From a checkpoint of a small model that predicts nearness at each pixel.
Model: encoder arch vit, encoder norm rmsnorm, encoder activation silu, encoder moe soft, encoder num experts 8, encoder patch size [8, 8], encoder width 192.
Data: trained on rendered dice on a table, 72500 training examples, 4.1 epochs.
Rows from block 3 of the encoder of a small model that predicts nearness at each pixel, named by matrix and row number. Rows with one number within an expert belong to one neuron, the router's apart. Each number is 500 + 25 x the weight over its row's rms, rounded and kept within 0 to 999. All counts start at 0. Numbers have three digits each.
Before each expert's rows are labels from the 100 images, of 14976, where the router gives the expert most weight on average: "strongest on" is what is common among them. Only what is clearly more common there than usual is listed. The data: rendered dice on a table.
# router: slot weights (encoder.blocks.3.mlp.router.weight, 16x192), inputs 64-127
# up: expert up (encoder.blocks.3.mlp.up, 8x96x192), inputs 64-127
# down: expert down (encoder.blocks.3.mlp.down, 8x192x96, transposed), outputs 64-127

# expert 4
strongest on: dice: one
router.8:511478525514481495466509527456473550502485470506488492495511504507493506494488554487496479506508546529505514523543487507512510517527446509495537515487531496517495500514501520514463474464516518
router.9:492519519497507489515516546484473491468492450481521512482503511550495480499500489511470478480512470476530520502524517556513504525488465493469502502449525503499494466509522502502514455470461557
up.0:500455517511522517503503461485504482498496471509494534483508489522488494492526547465451507496463469488511533476524482520530460517470464495455508483502523541534534496508539485509482466481473522
down.0:509542480490497492555495542507460529511508500479511504508492498450533516535475501528552498508556527498476471496482537472472531471492522527527488527508477462486469504492468524495529509529497466
up.1:499535473491501520485490551473489489465504518494528483530495504472532519519509490519564521486526512496509494515488494485495517498533517500524497501471474469452468479480442490500532485516530480
down.1:473467508524505500436496437511540498521495495510492497489510500510460486464502510517451474515448473525507522484513480524514492512477479497476516486489552545546531502516548488496464511507504542
up.2:455542517494513509490501534495518476462527480478508500525539505467511502506521490504525550502510508466522477506494538505488483477516505516504510522491454465472490473505464501498565468513486503
down.2:522484473516514508449476455479521494534477526514472531522483489517478526492468497517493476500486522555450550503502468477505532536452499476471489479475545541500516516504544482511455546494530497
up.3:516463521494513512526536493495489475485484469518498496493524500544473512515510544477486507512506474457523494513512499517532480528441493459471503493501512536547511495527491486521463506491497559
down.3:495530486492503491577488515504457532511499502494485511472470488461525501492518501537528497463501512509499477474487474494496507470529515524514493488479495501489490484514500471468520481506464470
up.4:490461523494530528503516457467500494491477489523499534478495486541487489492524540454464512485457484491518548473530491527548462525480479507468509490484535544543536488504539497499497459470483545
down.4:501546473491497474524484519512468541514521464455479505516523526436514509537456510527526480522530533499475490497492537488457531446483490520521513520526456467474457499509476511498505501547499443

# expert 0
strongest on: dice: one
router.0:475475503465507526494535474498483531498516492512508480531489518517452514513472498498488556517467533483512527506479494525566483506525496505508518523525488508528488420508499477471501515521498550
router.1:463539506469511499479530514545522489446508513494490473538497519510456493511492504466497558547460512476471503518445509509549483490510543487502517551508486474480465471502525517506501546542510540
up.0:485485564537505471495555454490501522475454469547486501456468455487497516446509484488475515487503511490481473486508524505509429541504481455539497488513475566504557480475522501509491465516484477
down.0:489527473464496506538472538507481493498524525447515467535534514507493482543507511511527485485476477493513522507503443495463559438491514549493503505491497453497473533490486494490549525460518511
up.1:503526512472546477493499494527520462453529454509464477537509507521504496498470453499516464522517502509547466482513497471524558481520487505465521511493517503476472470477494492511510501545510514
down.1:504467487518452534481476505485508542528452552481516536484523506466506531502514501475461536492476508489460524534493484535481468498488491480515511496507490504531507495514502499493467528452482482
up.2:508495444514504471505470526478475528541534499490509520479532530484506490527530535527481492520519514492492543477494494507488551463504488537481496527526520486506506551507518530485494487496459485
down.2:497504521510490522495529514500517460453483519536515504520477492522480479470464491471530501491484476535555451525492527508503427541495508493526489472494476535462525477513462471547482506519535520
up.3:504523516508546503592514513507498480487505456468469543510511511534463460518509508493478505479476480480543497470547523514494501509472504511460489522491496503490513517528506497522518464480454518
down.3:502553544527524505532492493525498456489500426478470517509461503545498473512501493526457517491505490490537468446531496507494492508502506497465525497495506491487496521499514509479515441481483550
up.4:488553545513526441492550479503491475460503442539493485515510498535490497469497496465494487492481520483537507473511506521522471472521492471522493517478478537522535484466490514493510450478451546
down.4:508477484494490536517456521496501530532492565467495499506512491427537520540506490522498529525485495500431496531491478502487513487495508527510509472522511495492489497545491487501503554523533468

# expert 3
strongest on: dice: one; total: 4
router.6:488528522440471522506528533509516477480489503457530453529534534515489480571488480468542548520470490496530487472463526506534493485524504519516467521487477469467483491496510510497515517561545535
router.7:485555503463501522496525544496518483492489504440522462517504508527451459561515472473533552493466509492506533496432517522521484543525544494510526507496498476481496486455502501478508517523506540
up.0:450534490514517487513485484491481534528531473450510484526492545488494506534521505559500491531506460519468486494463489507462543494503465488501513530498491477489506479552502478455548462484451513
down.0:509484513507473526473498533531497425509510516543500486475499479499488529453497515464489524500550532500496499490546513498536464503451504513506460510517545527512480494465483498547503538526542463
up.1:505492513476483493501529481493477551538538531490507493511500536475486504511493450498531517525500453530439507516465485473508505495483521462518504533509478474558456472509492499488529529530493477
down.1:490529492496514506500501511523511467466497461484495478476474477546502508506515553502492476508534522488556494456534536491483494504489472504474488497494526492461527483451507535500524443471512518
up.2:500513539497545479575535532509476490489493468468477545520515504520481467523503502490485513482486503467573524490553523532503490495476501499472504524495510503471508516537488508531508474468470520
down.2:511517539496509488537481527525486477481492440482463490502475521539496456526529508514472519488532490484537517440558548522474518472463508492470508524474509497468497520492516546499531461473507528
up.3:504519540507504522508527518500459506476518495479496508545497523471460490500493483438487512469502487496502497552482539492540491479514512510489504524517519513536449499499452511498500553540533469
down.3:510489492477529493493490476502517471538466480533515513449502459531546518475507504510497484503500525485504532510504471504487486536512489458501487504539483491468535508469520455519501408462464531
up.4:516499533483487503505540522537462486492514503473513496521501524482469498518484451439519536504465487496474478555453518480511477494468543456517515557525478494545444475485474493505512547531517501
down.4:490501470501531498492454480484491508503484505523483486464463477523552499480494524549485492503546533496532517474548509504518532508570484527499499457486527493467537489495533512470510444463493515

# expert 5
strongest on: dice: one
router.10:511510534505449506473547544521472479512524504521509524535532505516462451459525514464517510515495503493491494513472488540514505493460541499507482512499509475510457455501512505502544498509478488
router.11:508471509463485524509489466508474480552473538518487518498520498452448549496505523507489533519494537499426507516480478487501493550493509502507528481521449498532504472501545507495512532515486487
up.0:461514540516503481552541487524503465458525489515512510537541480526478461496514470492514486472470481481523478460522529514508494501487515496517493487485539498487514477513480490521485517497484480
down.0:515493535479521497537491517508482506473493463484464536510519495517494446524506454521466515476525505506503487473541538524463506525455486496455531509491489514481517536475499544504535491469520503
up.1:524474515479544551495437525518501501516502508477490544497489526483504515513483502486460513491498526535481479533473499491491530504509476511432546511498489478486487517480494512498486529537503486
down.1:468498458535429478452521495486503515536493535532548462497492477488517532474502544502542496525478507498479504495504476499546499480541518504557477508487505490516508499505500477484452491486484486
up.2:547497530481463496499545520520494458494475517503498498496493470497519502494476437448548536521528471526517494523504491503489453533487548490563467487540467508521479470451484482535493540498553508
down.2:478484486493516484512449456523457538480517484489431506520506518507515499495501518568453467492463530478465500475532518490525565467535481515454555506457548495469510509550538508493488492514464518
up.3:536487520476467476496537486515477487495444536474487520516485471481506504493502465477550527502500461524486514524509505508499428552485523487574486476523449499539500461472494504553480540503535515
down.3:518515487498507501525446477541497534489545451504461496504496520498501488531490513550460468504510506495511491448513509485482563454522478507437524504491557486462503514549542497492538473490480518
up.4:477540489500476489502539444502519519457518540533507487511485512499515479480550477530542455503488465504476475476474457475512573495487527514545454487457492505466494499511519509477493481476510497
down.4:517468526472525506498445526507510511506507448437506506540507491499509500518477511475461548494508528482514518486545538534462463504453459452468516515520538522523466522514481486530540501496489501

# expert 2
strongest on: dice: one
router.4:497522506486487509495535520465467492486530471448477508561533513527471500553496501494529494505470510450471522498508511481534498473496521510516505554505518453514494438515495468498506493537486559
router.5:508532522474474506490520505485456506448519501500509496556515532528478492531495510480537507506468510473477524514467508489542514462511508488516520539535496417499480428501462487525515491541496559
up.0:466514467491505506505488543495521482469545473460514480504497488498481523536510512534519519506509472476524512496470504482441539510464488493506499533492502479446454505522451485495572508490506471
down.0:509456528495494513476487481490484510526479511560495498491491527502498495453476511470467501500504549513475495497547475537565492472516492482441523490481550503531500477490532465477489498497499511
up.1:510519504462538500491515503509471466463499462536491502528521532545482482482475475420528476488463533516535516525499482481548483479512492493490503561485508521527504466481458491520513502524505524
down.1:477462486511460519484461501490500532490504538491522487462496463430552555508500490576506515535490494488477484523503499521477549491530480517518508465528502472458498482532499478460470491478483469
up.2:511494464481506512507499519552545480512527459521518488525506515524482535499490493480514503521528519534486437513476506479487478511491476520487437533501489455473452486509467487470527538536490492
down.2:468487504517473499494460509474460533464500529496507493489478504465513486481537501525491512506464491455488549503528448528508526479523486487495554475508555524492511473508519510486476469470485517
up.3:495493467485506489502492530512469501506577492522494495525548522507492484560465490528497482512503520494516516493473470488467581487495501512462520544482508516474479534517484526494550521499517485
down.3:467473506510506503482524500467520504492449512495506509477461494508513493415526500510501523485490485504504482502527511520563448513527473488508508459508499513467543476498512469490462468501484498
up.4:484512512527503533493516511534549439508553473531497479528501500523478508507510508477512506505510470509494473519442527463486498496479498531509430515491512494482445483522446491466485517546509494
down.4:500469487489504513500431481479459552506487511476506507476472490438516518458502473510477522525497514479483540498560462532516500499499480451480534495508511508513518472484543493509509456470499506

# expert 6
strongest on: dice: three
router.12:477534528491534499482510512493518509466516464449514505500530486471522470479536445523514550479516469501508471505480497502458500500479489481514501450480434555499497512501474538517508495520508490
router.13:469504517479542517509485478466533474450499484448484503488510475511525476512490497506500520456510462503524498490496512515431477495470507494491482455490436506509499482483490480518500492471506516
up.0:492474509521504526512506486497487454538480558492480481517466507517471526512521509516517487532502527462466534567471513508513485492545520493485515534493518473515488443471482495502519526560481499
down.0:506486511475504521472491467508553509452512497540476529521529449497498502526513500498463520491506464516533514511460484465451536500470528481479483481496502509499517509458492489519512511495546513
up.1:487517481502506490504528496487472486480509498490555483555522499511460494496533531466527518507448541491488504485477479522525457492509554468545484503505506516502494467475487548470515515487495523
down.1:532518505504481497497476460537516495475515498536488500515508490487525490527542500504490473502534516485480486492489511429509533498479485517489494526520490496529500490509484430503530522537493519
up.2:542476511512500493479505489559476481515472483532450473481491503483482540490462473517448480566526523532466486556522497481500505529507479508459554524549535506492496491511486503523490523558494461
down.2:494485483503502516524490491490528517503463520499510516529480475520509455485547500504522537450479447479558517489511509504478485456457466525508481463472436513474492486498488507517511492453543503
up.3:469541492527505477526496527494494538482544530471553457578485500555470505499509492496547515512481501479499512474483519466486512455499520497532490513476507459493515514491482537514521486484498508
down.3:518508506490496505431510484507481488497506491542507516467528511430528504501497475489442493483533527504489518506499446482544490507516507496476503543513523520526465469481512428485489501549490514
up.4:483491561544517508523519532492522502510444502527495510491446528546510456483533477482469504454469482498509506512520465557509449510521490505469508503496499502485532444493510479457455493483472555
down.4:483508453456489506443486479507489509486540509478513466490514460452479532493470532530530523548482527496484503503471520474484535489467511491528497489497524507511491517517533490507518506493506483

# expert 1
strongest on: dice: one
router.2:516495453525451433486486497479490536561492505522501442487468512500513502464501504489527468488498557529475511491518493481549513492521531543504513530485532474522507518524513490526476512519488478
router.3:529486458542440444462462504512458550545495516522526464512476516493514494484503514523549464503481556519462508502534480479549501510501516517508492522470546491530511521512514503518461494512491462
up.0:497535494534538510544504484540510477472489469524467490476494455538473526514480514498467498495497487489522475474537488494488496548450527453466471498515526491496510490501537474528510498455474525
down.0:518489499525494480562483520516489534527498514513526497519482513499501499476500487433511512515480548534454501565472504487538432489520490528526494540524506504535492517509481481495463525557485500
up.1:464523493466499466505523488481492460477553490510507470534509483517471469506487473503519496498500518467521487470505523468521551514500526499491455522504513468526449505514513490525544517518535476
down.1:525469507529491523481481516507492524505447528496520539485478508454503534474518500477470493509487542539441483553509498533498446517507466507516519483481477541489511497471468517471456501533514500
up.2:502526514513517491502500542507506493512482486496516508508458555473517489484493488477536511508552507531502475508496468515474472468506503522514472515486487483452504542457467537502495493530519485
down.2:490472480512480526459448465465514515452524510543469484477525435483478502474515527553482477508496488481517515512523484500484533473495479479490521472503536522514515496554511457517514468468512475
up.3:515490459504487514501465519522490526526514524503505525497552496482470519526488526522516483527532504537465486561437502477492506538467475499503520480522513504498469535538507533489478529511497484
down.3:489522538462519502447545531505485439493499487482499517511476529557480489494499491473489523459471483474531504494535469523527477493500542473488493508504502502495514472482490491490511484486491559
up.4:479507522465524485490478486513488473464496496512495493504478504528506489524464486462484486473487493479531520474535466478504506462504501511502503523492501516518541510476491486473499501488519548
down.4:478458490531450502483485503463514521511528530544506487489497480464516507460514484536509499512505511486458517514469494517493489508517498490512489477514505479489498466520525465522518493501503424